Weights of a small multi-label image tagger.
Training: nadamw at rate 0.005, 16500 steps, batches of 128.
Data: trained on flat shapes of many kinds, plain or patterned, on busy backdrops, 195000 training examples, 10.8 epochs.
Rows from block 5, named by matrix and row number. Each number is 500 + 25 x the weight over its row's rms, rounded and kept within 0 to 999. All counts start at 0. Numbers have three digits each. After the name is the row's rms in percent of the matrix's.
# conv: 3x3 conv (model.blocks.5.conv.weight, 256x256x3x3), inputs 207-215, a 3x3 kernel for each
conv.36 098:500488470476476501456480505495540500478509494460481484513504496494485526501497520492464517451454520501515529509480493546523490526516535476467505510496497489512515481461524520469480518500490496477483497500478484505501521529508518506447501480480
conv.37 102:470480468477501478514509514467493501501488493495470467512469537540552510496496491488504547488520532511483530464469539534528499503497517489501465451455497532525500492524470529542468503427516491495494478532521487501488531530507473459487500521512
conv.38 098:511515477479502485533528515538502501507470489461434490521517517561608564543531464484486515516502520477539511498521478481522524517556528511503490513499482484490513484498486534586550514529530516501517492494507504478504495489498533607540484502513
conv.39 105:474524520507486510498487486510482506504491486502483478473515504477499495500454522529508551464486485479499507528470514465506501439494490548551522511479473487503510476467511490484480515534510492519524474495503497482478525494514466510501450466494
conv.40 102:522527492532532529454481525485484510511440464506488497506495488496451433491444433495472442475461517494494516505491472506523443491493484496518493495510504504464469478522504500496500479455451482494510488480467508472480473524506455561506443474473
conv.41 100:538501513487433506484491492426517507510520528513485510494500508490494484483500513506471457539502419468488465488479516512483552535511519523518480501500478485499515502491507501482538526488518492498530514494517497488520515503503499490520506522484
conv.42 094:518448519482519507512485503474501506499495506504495491492548472466565503485476476498467496516497467503470443493456449474482496482497492490502519498486453498495466509489440487505457513501455498500493525483492536529511485458499521504499534495507
conv.43 100:505464490485475477495506507529436463468454511494438516507506486474499492486527534509485485521478518483492477499459474522496453466510527495505500485461505490469503511500508478465479495422446478455478486503500506519483517505523510486478531489483
conv.44 093:478550575478504530495485437475477525518498496503482489499519533461488473505530541503472499496493512487509529518503518519507493512487478485498505505495492522496482487485535479469475543501435481504503494481480489499489486487485502526517498475522
conv.45 098:491498516527502528535538468528499502479464483474479483498461534471482523514564501521501480493504500458454502493507523509508513479510533531502435509465449478473472505540530529572499496547489521463505524436498507496524502480471485536505481516528
conv.46 098:485500509496495483520515485496514491528544439462479486512498484498486453441398449499500504498477496484538514484543528514480512477427499513502508480468530499492511505484492502535537490481495485465445522483482519484503456476497450500476497483473
conv.47 100:516494482478463507490510489523493502497472488488485469517515516500432450495518500470492491508521467451505499472455479512495483488528526491490511480491494462492489521483484503497493486514501514493470503484480527492517518513482521520517489492486
conv.48 108:515533496542507478529481464497487508475488517500506536499492501513502518515511506501476488500516502520506503479481491504523513519547530505538507521484493522486471500479494502484502519488499529508494530493468546523484493504490484503481481466488
conv.49 097:544517504478529486439525461468511506463495545443485502498485498478480530501484493489489507520513495514515484492543511518562445467477473503483479534494473479504459496479411507533479523552567493488496480496520463480486459519479516529519534506524
conv.50 100:473507481454455456476455453434500483426442488414438481500477500504537504501521493527531517508512534521514516473481509489496558485521524479514516504496501502461469494519519501497496508507500497512480483487498464486479518518519537520511524506514
conv.51 093:484483519469480467466477464453495495481524476525531546524536519500497508503529543535480488476454491495507504523493494477483486497562534513501454516464505506511503520477476497487482488479505526548505527486522507478512477468461451461480458463470
conv.52 106:517524506496497489470505476503478520478477452522468500496500506500478491490508473492488482472526527499493548488460479502519502510501505513511479507518493485468489489510509506567544492526534519471507505507486474508498500504518508495457496519484
conv.53 093:515487455515505477506525562488534522477546533456517509466504528468519506485464391517520502495485498502547520465514527485467532483488519512486460512488453532534517514540489468586576456531546539553516511521495526534523488533473506540519492518500
conv.54 104:480484495512476498483499500500461507490471468492489500485491508497496492494493498463482517504520504503505482512495522472474500483495481490511522487478518518530525490495510491504512501498499517469541489418533512479509500509514504544513511541554
conv.55 098:501522513533492475497515500511459509499599497463508497515464491482517513479478515513513483512532494482517486508533502513530554475490479467510508497478498487493535482470509484425484537499458438490460519531499525540497497495520463420495497490482
conv.56 099:495479533515547465480478479465431468495459483501536484489504521431508504526515485498498459515521508519490481475477479538516482449466483471488513500459477486471460486532472473499507537539526499474470506512483530488505501521495504510527475517470
conv.57 103:511488518491471510490473506473491489475546481455457500524506507501506498476458472521498486496482439504501474509511533488486520485433454499517515517466496491532521513569506439598558441496529524500479548511487517508503527491466532494460509514502
conv.58 095:471512498451491513477517521531496506486470480502481507475491485424376403539511523497500490475537534485479492477436454476429461502448493523489488493490475461480486482477466494528497506512501546482491506492471496497472541482475512490501455459447
conv.59 105:511543540501514518494471487514496488494507477509528523488507515503497503491478495504502532462462509467479514495518504547535510512476486536536503543510469520530490512495482513504501508494502510546476491544495503504512493518486491480471512505520
conv.60 096:461453477515492496526508512545494489482483487491479490531537528481488501519472471495488497503488507534502502479544538467464504535491522476479502484503523540484465505502531515484532534482496508476494487457537515479537448496470494471464484454468
conv.61 099:507495460522489466487487488520478523495498529518526455522531524505513523473507502487496535498499523525497498472455468466505484494475497503483518498497525535488523471483525498519494519515493524468508510484490543486477461504509496478520481452520
conv.62 097:498501511551467452548491501526458474504478498489479478512474478470471489488499517497504508529489485503497469529523523475510499489535480477505520503484533530547501463445505502469499565510517513520536501511522539517491452516550485524527494523526
conv.63 092:496524501502510494488480496530494525511481447531481477486491522513525470495537508523502494513442461518479487510503513485501489482485462495478487526491492512483488479495518472540533479537494521499518513511501523521527490469516498520518520483515
conv.64 098:502539492489540489498501490486494527499515529528508485492478479436434470433429520439488477481546542528501551483497514496543532485487496503460477451483501514515503558590550553579505498494432499543526486503507497517509549567531559539526485503495
conv.65 106:476458485477481510483528538514511509526491491492467477474498478490478479521499523471478488517515476514511491489516551485509483479493475475449483483449497478488552518514493494505519500507511508509510498486463497529493509484493536503477555523517
conv.66 096:497489557542496473530517468512493514527462501486461488488529492481493498511528518460493478496550497518478498481484530487460482500515517523492496513484490530531496546485501517518464517518445478521527519474491527511490503495484504520485481459488
conv.67 100:496459512506517491499498469500495486513542498502471495489465504496485452512557532487484484497521530505499512471467506472452515513549504508523480472486514472479497511525481557564489502502477500481500475469484516504481469509506453462503469490507
conv.68 097:499504501466476483538497476495528497500456495495484480509459503530489559500521479505470513454476483505523478487521490497508514510479508537498513524485523491507524495471474520534572527537570502494529498502524507529518513472494498492503471499520
conv.69 112:428398401412546505401571536519491507516479476478464480494504497506485490506484498490522511533532510501503508513539528502491499495489464467502473496496515474516536507494507492506504505503509480476504474511517518522512530497500542504467520527493
conv.70 095:487541537520526497516503449501521525507448546458460447474510546492502486552562493502486493485495480463492500520487481504531474501504510493466463532527480508500491504499498548482488578528471487525531487505475482499447484498485483517507500488547
conv.71 103:488502503517509529535510504528460502485481480421497537518511486471484504465440481526476504485482503502497498513473471508504498462460516534442483524472489518476486518527505479463509502464514480473505466485469506510473483525511507444438529519530
conv.72 104:517518513533490509515494505505471474531444507447510526460501497488506482475489491499518477491530488499483485517458484480510509499493499521490494521486484502478466481453525434474532471452528513494533476536521473504484490498498465541535519511505
conv.73 110:520533506516499516479438520476491511519502555515495518500488505493499504492501492516486528446446509498526517482500510548515505518524494505483502475461488488513517498493499496501512521504511509500491502517512477479502487502520496508516498497506
conv.74 101:511480475494507485486504458500502483517562459458473505509490526489414481506536544494503498486488500503478506515488493519526510508546501485527507506463500496515498511483495510436487481486493501460483525449498536515475497497506493468533496473523
conv.75 099:532504422505485488514544511484519545464440484469463454501468485453503518517516502492526476493516516500495502467473489473507509499506505523525476489552480521513475499506504555547490538480470520513516504529494499554519449494531481492517460453540
conv.76 095:502493527540506523512489467538517548502485485473506501493501521445466483489536517488501480501496507481489486492483509486496496497517494515513489465474483513471477505511495524518509501516533519489535528446509531520515500494454516532503504496500
conv.77 104:449441453497572484456550495536494514522455489507500528504498510505478507508497495476507508477518496499495506534522501457477512470486498480469477481518526495518520496493524510480498509483511464465453477475466517507498509485481509505457505511508
conv.78 105:483493463479508492483513505466453553449459514506502504502477489502497493498518524532498503491508549492487517486484516461485520497507521516492491508497523511508501492491484507517495499491505506462481466494538493520525523483445520452464489498506
conv.79 096:515509500501524525488522489527502491494511485486533520464474496505478510584482484490501494474527454484511493508479499468491447492531503482476451492473449473474516500518480489469472551488500523479514491443498493476486474473537476489527520480523
conv.80 098:505498467516522478467486477496491489469505499468437468487518526485487501519501481507506498512485493525516510475498497469485503521513524486488464501495471499516529527514481511496493493467495523432442483437479491514534510515500522502530515487517
conv.81 101:505540510529503504491486468484506511475487456497479500516506538529423472505476480490502517485505518532491480472513522531486490537516511504540494514518501491488505469437493432371493504426528502489486494468505504521492504514488486518519488465519
conv.82 110:540539503520461502496454494482505515473481521492504516503501500500503504502509490450492485581592465489486477504501488506503510504485506507505479521517492510527500493505498501505516500484506504503519516496504501502502522517503511516506484489503
conv.83 101:475531513448511500482505503483482534494515507502493512482499515508556519550545518512512521496497527497503495514529514535483497516507513500504526502522512477486503511458492408456462400455455478486492463456470456455506457474477503522480499513489
conv.84 107:492524503512461482478500492501444523524564458471494504502509499474501486485483480511476512498452478477478498503495498515454527496440489513511490492474503500484537487493517488532525493527513499487500540458476542508500527497504455450486499455506
conv.85 096:490502518541520528549517482518479490513496491499505479513477483472433493488411504450498501451513518527523512509504480463452485499443472511507510503439527535493542484494502487515531517461526515488494519481496532490477473479485487465491516491520
conv.86 097:514506518575520522509501485519499482532495527469519527469513501511489529496505502478471488448443516524520540485492466454493517512508508506488493487480470534540514493488486511532502503488490503503489504525487539496469490500517460490518470494539
conv.87 094:537531476508429438506521497480490514500516489493516496511500513495504506471509498493488480510479488487448483474495502486492490473491521504485454526543470516541487500478489515505522460457504538531466525510507524514490515502507502507513493503506
conv.88 100:503496490478481460488483511482529510509498486434467480488506494524584463541583487488494512495482481494544494498513478482490512503525464496498521458470488467467508476509515503530494525519491498498462481518510501514502478455458524514479460501511
conv.89 106:533479503513493487530526513510515498484565525482486504513471512490465502509505513503490471486517497495487486510535492513537480492509512496486458509496478481501502483492505466469524487472508507530499529541494507500475524462500495471504492525515
conv.90 102:516508479516499503502559557497487532482473477476442444517498537521507484536514498495434469492495479502476481504448482556515473509471483525514494498494471476459501469468496500529519506505503509501552480466494530483504519507521492484507458463507
conv.91 099:534511498521465477498470505539482524456538460492498508484485486488509507482487518512489494553513457482492492509477500533487495539462480493516497473515498517547465494529522479464500458440486489483510520508477478530470498509494513508504490535510
conv.92 096:499455470530507475492489440502525513473467497464486477486491491498481485509496461500524498468504493496515513528486472538478474521488459559557510511505480487510452502519527496479494544472484517497500518541511529533526498507500537475449531474513
conv.93 101:506519509518467508497499460497460509454498515465489531496515506520498522518499512486470481513520485499495505481502501496513518498529517469470483519493475532531498524507497511514497504462508512508509508467492537516473488506490503503501512502501
conv.94 097:507507517470473498474520491484491504451509494451445492529499478476413466524502516489491523477493506502480482474511503486453516516524500542523472538482441546491488482500503514489474528524480490477510461450479467487521538483465482548480478492498
conv.95 102:478465468511482482515488500527463480563500473481475497482494497473450469544559523487454490483453522516480519511520519477435502507505512504481497506485514523520510490454493491423502529452494488443480501454488533465497485512527410492493500541502
conv.96 105:514506484499463493504510508505455486483469479503471491498493518480494524509531512473512505483500525492520497530497461491512508520547510498520524506527504522562457476494497502490490500488498508486472492517522505479514521538494510591534479534514
conv.97 098:481493488447489469525512480520514527539510506504489502484490501488546517513590551478508498540525510491455471489536504517515486482489477452452467479481516540529485519451482467402428483430444467466522504524509502511526513446506494496486453551524
conv.98 100:528483455491495484490532493510498474536520491527490504469472492558528459568560455457488501497533486486499498514491479457492477518524503482485495523499485518516477456504503420464485509514493486542511490488519520499496473479507532546469541566482
conv.99 099:503494462479528486530523487495508486506482506497491508495473490539536449554602500491516505531514567496502526516473512499511487531587468542512462502511482524492487484452505488415492489464490505483515480460532512530520467488488490454474479457521
conv.100 100:518474482436466506527504500470488502502453492557494523487527516520532529523521495493515531520488528481494511494525511468486506501487525493515482489484491521538517475506499458475501509524519536505523502427468475474507488507478537568489501509452
conv.101 098:508476504548489498470425461507512486457474480475444492489491507496515489498518478523509530491528547507499555432465498534513479474486489539480480535495528506544530510517492469514521484498482507524531511517511486491499486496488504508469515552512
conv.102 099:489533521452472483535486516478496531504493490480473502516500523484461520475480490480488516506526521468525494536489506538497465507512509512481495534520542483479516511484503510529514496539502537538523542503512464513492502498495442506508443467497
conv.103 100:489532521464504516474500547490483520466475491429474488518515473476544511490526530537516488523505500493496508496501510499504541503480490492515488495498495502490470535486535489465473491478503497517520494502495496517510504487451510529459508486445
conv.104 101:455480506492526521529524530518485486538506481489502483500497499514475491531524519478483510466479516480481520461460519521473520515550487497477479484468491523487516452479491505486531489415463503471497548494544506456536479526533435489487475476454
conv.105 109:500475488489485497503502497525500513528464515496493510532478493508490505493460517526514499543527497493479491471505494512469473515483484497519519503508506477499471516512468490536471477524511492507503545479460510504502511529483469457446493497494
conv.106 103:512523492516501489485477470491492498502481536501470509491514503482494495476488502473481488477472486507523512422489478503526460457509451504433434502466468472566537493478491489514528486481502512519526509527510455509482505476502489521516497502512
conv.107 090:485490504526515530497515502490492495472494488469485479484476525523500496516510442500489515493526539474506522526505489570507477521530469505484493529514492496514462501478511480504513518491520521473480513511500495486512492553521499514493509522489
conv.108 110:510510514478467489486474526481465486509504475514474487489511473517503477506529530466491486479491492526496510503513503513464473505524526505492473493489480513477438499472516525490501515504505475477510491459508464460506495481493507516488522512443
conv.109 093:484492517471496518499512494484464507467447480484512515488507495527581527487499484497441504489486520513491496531461479485476503488525518504501496486503487527496502501524464556618502521510481467514497490465508508515494513545494527555495490485499
conv.110 095:506522454537512495493526516525525524466474495473447519495461460508553532517546525479507495475547535499513483509482499524542471456511486524510475561557514536584483495485464533496505527526540487506485499486485499492494482512494485491503493527514
conv.111 099:531502494518496478525495477511495480511490485540503527495506521500465566500405466497515454483505474509511450509517479486489481535484448515518516507466494506525506522473486438466471529498530503480458494483481502525482422435499482466452478498467
conv.112 106:507499498491488472479529491527461475495476484492463477536526531509466512500523516481493488502532475510503503494495487510528507525504522475509490498477482531512475480480509465438504486486539479499502478463475503483516513517498551512519533506494
conv.113 116:495467528456492490499506509482480465497513508512508523506517486494509492521518502510489502525494530485494516513519495511472526483503511515490487479484504485477462499480502528474500515496506480522510522480500500439524461450496439442469490449450
conv.114 100:474477480512504508487473473498510528487446482507496481525510505497471481421402478515497463509508523505494509490450493525502444495480475508517507513512539485502496507498484485511507504532513535532475494565475479529532483480476474496451469496498
conv.115 106:490502509484498495508509479500466461495485500542499501494510524522483505518544525525496485519482527514501535498522495506444482484503482479479481458478481536482459511499524547424492525480508529534524508453521513485539480461468484438460486464481
conv.116 098:471460474512522491518533514476492497504502470489511518469497520504528504496496495511467490517468518497482504508493493494519532548508548497494488452530538494484549508493464503554472499518491487509515496490448534525523497504539467459482511476503
conv.117 096:500500510504515500515500499526512473503510479517494468503490511530506472561506433489509486477478446517515471508494513473516492449509495526517514503524512511542504490442487475495500506497505489531509482464483465519477441496528457455503483473471
conv.118 109:487511511497495518490510532500476485484502485472484500513524502495511495519508487519500520474484496482481493481464491511490502513486486516502525506469465509504501514509517500503485507508508521496520496484466507511513478506504450491458473497463
conv.119 100:491486513508460511491506501514478503472493528485526531497509534480473478440452487498523457486518490503469523450466500520532481481472525483507502510528526496477493518498500482425518442474516494451496518509504464502482500520475476511510498511502
conv.120 100:478446487541483475508507466508512459506480489499470488510498472477507496462495505475484496452533526510522507483507523496528497490502516531519502517528499476500456508491451487455490444432536520468468515487493521534487481520503490509519477491484
conv.121 103:486469497498506511523524506506539481527609493472492497439502507452475539520520533506465520497450491495493500484464493499447497495504500495476480500469464512507501510455501511425514504436500511479481518474482541461455532520538488480523517501515
conv.122 094:452506531489511523496457499510501501510487490447485502504511510504515528491513493517516461474495504505489512456481479436454495485504495506503468464472478507486427490489522502484525513457477497471432498499461503474493476538495458525486450471489
conv.123 092:514502497520496505503475507515480483514480483503514501502511524517498500498503506468495495450483505471504483502506496517498526535505522509492483508489543526499493474477468489480474498479471533456491498446523481474546499547536499514493500506480
conv.124 099:487500496477500505525513520465477510561533506508492503486504530474480481430445488499490524482458494515509488490485504481526534468456479512515507497532505514507508522476486403436490397413503526490516538514485506470496487513480485569485444514485
conv.125 107:502504481536500500511518522511483501504496472517493493496492483520497481505505492515510500517436480522487505492494525487494499482478489507486482524467516523527534501489504491493502521492489493543528494505484506528505501490498507518502502494529
conv.126 102:498481447499536496510464527499524519514455516501517496479479507492490478471482462518500486521506509509502453497451462481474516508550477498500481523491489537500488523503526480524509497513458515496499501486475519490440506526505459535490480484510
conv.127 105:461507499546477524532504513483515488518502479499502482509500500485485496483499501512480511471470527523530543462492506447449488467503538482482498461495508492493484513519511512506496494511505484491494495494487479478488519486482493500499464487503
conv.128 095:480525538513521544497526524427484485478433463499473519496493536493450440551555487525498505505475485492498483509474523486423493508486517481468520503529496518519492486492472517469480517463497530531510517487522466501508504519500485532502522470486
conv.129 104:472475480480549511470525491498469501504493468532516519502503512483512506501525504516549504517485510513510532467461484485492500479495533497466512487447504518523509501503515500519518506500490488481463504496483519498496533526484523520472495495482
conv.130 099:538553512498458502505449481494470462508510470491510469511507499500518485511490501555521496504484531524505499503480483563509504525508489469510521462434514516446507481513512504506511505512506482496517468513505486485508495501527516511488507522496
conv.131 092:525509480524519459483495461492496520491457466533528479496542474512558507532530490497479519511471468519477425511465501533561535500534479538495476548502496514509489512536509489487483409427470504486511486488469504491510502490495469484473470495528
conv.132 105:478469476543526494490523480488477512486475518446486497504502512500526470512507470439476500433498527515555524504512489544496478502491478497488482511486490536540467491492508484508489513500472504493534464535524496512496513509463518495474511487475
conv.133 107:516478477483499455502510465497483518485489490482499506536512503494496504477499483526508503489487513519515537523492490526499475486520507495495506470443465528529516518470507520473502500505521524511506469451509490525544498506476490468463509492498
conv.134 089:490497483477471501488515456497475520515476523481536513449505502512533483513543523483491501524486520540463509474494486485493490532523496519517486456466471480487479488486508507485501519499492477512528470516499476497509475527474505500458519484479
conv.135 099:456459486483473507496545538510487500439471474459464486498516523511522510502510508510490506510488517504486511498488539528496503534511490499530500519529511507524491513498518533500488523498488502491491463438487507507528476526564455504509484530518
conv.136 097:523517465512530491465535490487514505453512516509500513460469450527567473510513532501491456486474484488464462477460483488484502500507541535537473481481469474443497466473410483535442480529543504492469513499457499479485489477534497481477514463485
conv.137 097:485520516474485492486471476474461493503513496466460496527511510503496516519540511536469466550489490518497511481482497507484476498507499496492501501489504496504458472506501505413525538477513535521453498488486502500509472477492468510504509518478
conv.138 100:507500473519468465476501500490491502475479515496494530493512508494490485492493486521521512498495526517518523488508501526529500471514509476449443517444467504538507530495531510474511503473509535480506478455493464467487521507518485518502497495521
conv.139 104:459528520489505546484497480479475505517500481481495511504494517496459484507500490530496480468493504519516512504478515501497480486494492524503513526469466537513484485438519499392491556526533519510487488542511500524517473525478479558506478456497
conv.140 099:474502500504529534497506498499485541466425487470464500479503509510527517490491499493486508492507492490478484522522563463458521461461486497512493469493515477488491497511483504519491496508502528428499477354475449433547514499525504519498526512516
conv.141 106:529524490523496513518470499480488518496490521503492490508500491515498494494501494503520502494533503488521502504502525484466507520499503499507525500444487527496519503486504508512494508484492502488503487495521488476507497501478508524498529502515
conv.142 100:496494473496481486466508535486511522498537467496495475487509510486428464456592548506503495466496520508487532474472499518495471521504528518520484499475486536532510517471500562474404584492396487506487507497483491509519528518516507472506511498504
conv.143 104:476482499466517488491548464477443491494440444501488485493491502491466478515503509524523493496498499500519502517517501512497505477487436489483494500479478485534490495460488503459481505496498497534533487514531545499520494517476526544502505481495
conv.144 091:501502475464522536457559520487478518503484482482492429478535458509503460499488478481501496487472473516466479447525513491542498503475518509501507498488491549503521515509498494515504473507532512475495503485505520513538449499517481520509502532479
conv.145 094:526505465494503510479523520514511556507492541483498529529505500494494465499506498524458487499483465515501493554483496559534480530553540517496490507450470501500518528487495509467467520499502523516514488507501526502508523497511505442447485487444
conv.146 104:483454493485520501497512498509508465516487460481491515483530517462395490503476492527488514536436483501506519517508511495449493466458511517505531547456473504513505482520529400496533516529519498499479507448492510518520497444454494464474483479489
conv.147 100:504500495514485549491484532482485511467440490459479502502523492468468432538496483506492480497487498533505515501489461536470479500506447511494470516487472517511450553500480521491531487460487518515493502504472516498514543553477535561498469467522
conv.148 101:499468483495505529464460459469502494510469496551532520481483506497516495505538466495488478500464474501486474517500500487526481504535537498502460511505506517528519466495450480479457480493488513498482466464491480493462533516463515485478469472506
conv.149 101:469469536499520469495519478544496510538474497479473507487516520437455506501506450478496489460485518500504536464518474466474504534473493510490483484504500498516496502521539433516509463485499512483472507524517515506510460502504527489496514492505
conv.150 105:525492522482492522487485472488485505440412523508492529503504497519561512523535512524504485540504513524479509505476488543507497486518483491536491508492488501487445508516501495453495521516495523511492497471518510509508465485460550505469503503458
conv.151 107:549561537530459460519447452483447508486484476512491498503507499486507511479495506506510489495513517490485513509501459556516452524489476484497503492446475508470477498496514514514516497500503499526529464497519491476526520500506531495462503528509
conv.152 097:489476498506486517532518499474514495489482534473480491508490491459465517462396462525457479503512505519501468517480527510487528463473470516530485514485505544474482519547482505543467478440433499483490505523498511532509445535517478486490512463464
conv.153 102:459462523464487506496535515498509508476502494518483474535477497507511503493503498504493516490499511482518536471475505490467464502492503482504512538544513509541509493516480472531513484529505503483474507515458520520480490521496502526498489478460
conv.154 101:454488477484541516481542475486461507476456469505499515515491473517498488503509520529515467515527512516519513436482504469440507513538520475499533440425528512430466502508516480511510481483523489502519477470515513478491530516477534513464503529502
conv.155 094:524491466456451530472498522446482542475424523487482531526481497503466481473501515510491518495479489533497528519543505468495526450473495517469489529513506474500539499451473465491508479524511487488505485497482480474485483464491485480535514485504
conv.156 094:536569505502528513494535543493518473510504523466481444479518468486505484481505542490510512495557542538518502481491509464560505506516507490512496516530530489480476479512497486518473520510482551522506497553533492514516486493463541539502467509520
conv.157 096:521497467497456490491478481495478532528429501503477538513546492442431477462467504481493513488507509495482499510482512519524511520515489530503476492525480500506502461466509366422511474480508534481467502473498484528500439510515445513502459478476
conv.158 099:526471506526505513501535515541531509462560503500460506519503509439404489441368441515495475530486454523498462530499485503489440505457477475476502511470498504520491505486500478442460479453520532514492519501485546536473495498566520444491529526515
conv.159 094:485475499529495539508491502505470491494530498487478483511495485525496519537477444464465515537503481480541512479466472474494473508491500525456498501435457506512490482514481485544498492469503486462458500483487505518477509533506474525499482499509
conv.160 104:512519504494499509508492478454502483507563511488459527500497526500457496513485508467489512480464477485485491472490510500490482501466485497488486508479500504529502507502508442421533539510529516516527494506506461508508511507508493553484527550524
conv.161 118:519509502511474510495497502459491501474488523494508530488498498491498499512510498495499510545499480511485498483505489521515493486510502468399472474446479516556513492501495491506507511487495529528511481522501457486496503499516487501520496502505
conv.162 114:480499501472492506492532508511449555423413490468486504498487502483502496482504493514512517483486559508482514464473501462474517498508502492506487470489527457464483498498511491530515486508496497483465506461501518507530516522452541501445506509466
conv.163 106:515512517492478514513514525519511459518510511513481497505499501503540525473503514492518503501488468504501497505539512468494518509520495471472499496474474523546502486474514510515508499513500522523487509516526525495511520549496564585473519539484
conv.164 104:520521512514528498492495459480524529468476558484540504524517542490406477463433493488478491494518506502506515484463474481449485451431522472503480504499489508510503505516482485527492470496499470495525484521499493515527506482533479467483513523490
conv.165 100:498485458502513497491499496526558459486573486470492515525487516452459508444378435482488499495504511501488496511483507528471476502404488509499476521496502532546519488470499456419490483461510502476502500452518501495497490477488516455496541533488
conv.166 099:533500528486497541466455522472492487534502477494474510542489499509457534507503495534488477522491512509520510489494495533471454487474472468515517423478506482461485511484507498505514490506513496488495564553498457491517518492469489518482482498481
conv.167 095:531513501470474497470471488496502510555497506507472521529547503468515477478490443505514501497507523498506523528523510524538479508492468470506525478520494497560505509447519487459494556522478520510488515490498494503469490495503461455495482506499
conv.168 096:518483464520513493458498452476464517476499510526530505540522460437471477506524542466468511489464490520510522463449499439475476463522534460509497474486494493486479497493496484453460509503521486553523484533520475459448474486508466477499468494491
conv.169 095:476481549457503498507495502460516515467498527489486531524437536514380469496509505527514509552505495518521457493449527516441471548528471477482541494470505480470460485425445536466478553529504478478520478468492466488478516503494521508495488482480
conv.170 097:487501490486514505473501517498522494544474524541510486489482496480512503510473485495512520470485481490535520495488484504512476474502466490488556493440435531520505495515526497517494548538468505495496517540482515521485489502494469484527495526522
conv.171 102:537480474515494516481502507511510486513506493543535491492478480487461451510401440488503461529525471509506519500487492476481481450478461518499471533503462487511491498544538506570573499488542540552511550555490508538486501545521506497443499484487
conv.172 100:482498476553549508494439478514474465513502521510524511495516496520528515496493526542540528464439517469464520456488490502519498510482487534478489508464491502536529488484504491510512488485475492511470483521503455499504506500485501500448514512501
conv.173 097:494508481498590456483489483516522486479491533515479490515512510480470504498491501519500501529495468520513491466488459464482503536494512541523522517519509500477469509492456436489530457441537504503483515479524521513462477485496491439493492511503
conv.174 097:505527510528517518524476475517503481503482456498482466521513482503530546495481516528494523481502539503539536469473500461476491459505525479472488478485494482487476493504525478507524474526526475491512478475486474478495503468479501516480495535510
conv.175 098:520513514549489491515539482526515533470573524518508494478432521525495510525558540504501495514477462540493450489451501501506450520566517459479481489491529495520474480430479557429426511478495537489491508504480499512429487490548511457546499500528
conv.176 093:476469520489455509498491466537518521515467503440468501483438523421531528469541543521517500525524522495503499515468500505491487509453493520508515494498522501507511536505518588578538524506499510508499514558546524526510477500486479498532517450490
conv.177 108:539511487537455524479458557487493519487475504494525519508505494500492501516505493496499471498535488484491499506512506462481522479485535500512444533535482507484493492512507497513497501499505494496502496489491527512511509474475521491465490516504
conv.178 098:496502501541549498493510494531487535509529517541539506497499499561541505546482428469475465498528488516489486469472466507544499512485503499456478504523526520516494478502498450495522480494513507484501540487469516480501481508460469533466439508515
conv.179 099:502465495522504529475507509493494502486490457470480486491520486447470499448479537522492514538525514496510495469464485467475508527481527492530497470505522466492511519514513522520501448471492547466484559478452555467487514497525495452496545500488
conv.180 100:472442473521491462504524476500469450498465483493488534475516508462514496474475445518445464472437458479470448497480501478512478490463463473466495477458513505482517485512467478534501515534521512494486502481493534533488498506513496513536511448458
conv.181 096:490494501506450498496521496487416561427541572481486529511484525481457480417458428482496471460512486500462494468486481508534511484437472487485476509502473493470485477473464498411496474457497464452478503550512525500478502500506533473505526530498
conv.182 102:504503521499518529471501481503479498495519498523527529502516485478493477509477474506475482480478463480489523505474482508478498527522537498476508493462465488472497509505512512518519536516522502498490482492498499484495495484507478458483506484472
conv.183 100:522481501502477502527489512464454501498462481514475467514526513497517475519524485515535497524533498494498509504510499512505475518479474500492517528498462469510506518477523513440525520518495494468499485514518495507456513534497530515511529465477
conv.184 099:523495536523450558504485529518477499525506457529545477492476520464471497488477500509495485529497506486469499519484514552511468550479504471514536480491558506504494523486474514464474547484474543493508526528462519514484476488473486529492444479494
conv.185 096:488523488544490468519512429476479495503465492477530515463544502509517499513491464441505494507551511507504457503453452528467456528496494503494521477475519486505488500446472523497469528541480474508483507505526510475472544538502554518531479523520
conv.186 105:502494511491493501509495474490465511498493501534505500510495483482487465492509473505521507498495513497478515500487484489512503545535527513500529492479491482463493502519507511501515507485510491485495478491513492475494484490499484478506479483505
conv.187 106:485496512476510520504516530475444452527544523513484533505538505495532507474486525504499521498485527487494486478497532492517547501480486502514531517487500506491477456447451472420516482501507475471488503483478511484485510495499533488481524486465
conv.188 107:507489497490466419520477459512483480513484497503483508492506508515543514501538521483459490472431524472470506518500499530518524532542514470468492488431466495458469497492513497494503489491484525508504493475490515512503482508510495510519502489497
conv.189 099:505524524466493501476503486478498524477464518525488478538483501458309367531493481473493473520505499493495503527491454526495424504465421509497522484504495498502502519518513484413451543518526547561525501511454510508512547500534537507510510532568
conv.190 095:484533525538515476502478480498453515513464519499495536480505473425455506494467486489508532476486503465461499491464519478512485479453510481472499521497483487536520488489481453503477497474471454531482492486499494501490490507472504506446508521524
conv.191 094:470516522480514536512507506516490485515449517486511513530510473486491435450427467507452500461462525484495540508486527462524548497498524536529490457477484473477535522510515522541525508518477534505522482451513511521508454505495472506502483491503
conv.192 103:517512506503560539462456480488511494511509566530509511524527534473496514488486498508485497472477461482527499500492484477486546486471505502505464524535485516481505528503508510491505494511526509529523505511533517537502482486520454468504448476538
conv.193 096:527482437490465478471452403472462531457485508511551522518501483482508499510502470519515489457473456501482508528509498506507464511533503474457502489484510480485490491495490480520509527541512483499521473519493486501469483484495484467477490488500
conv.194 097:505440457474477445487479449509509501503532498507512498480522485509549483450522501514523497505490528480492499475452508518458460498483505494483486482486489466452459545529487558521460459476490486506502505543518511495489524502501500484485532493496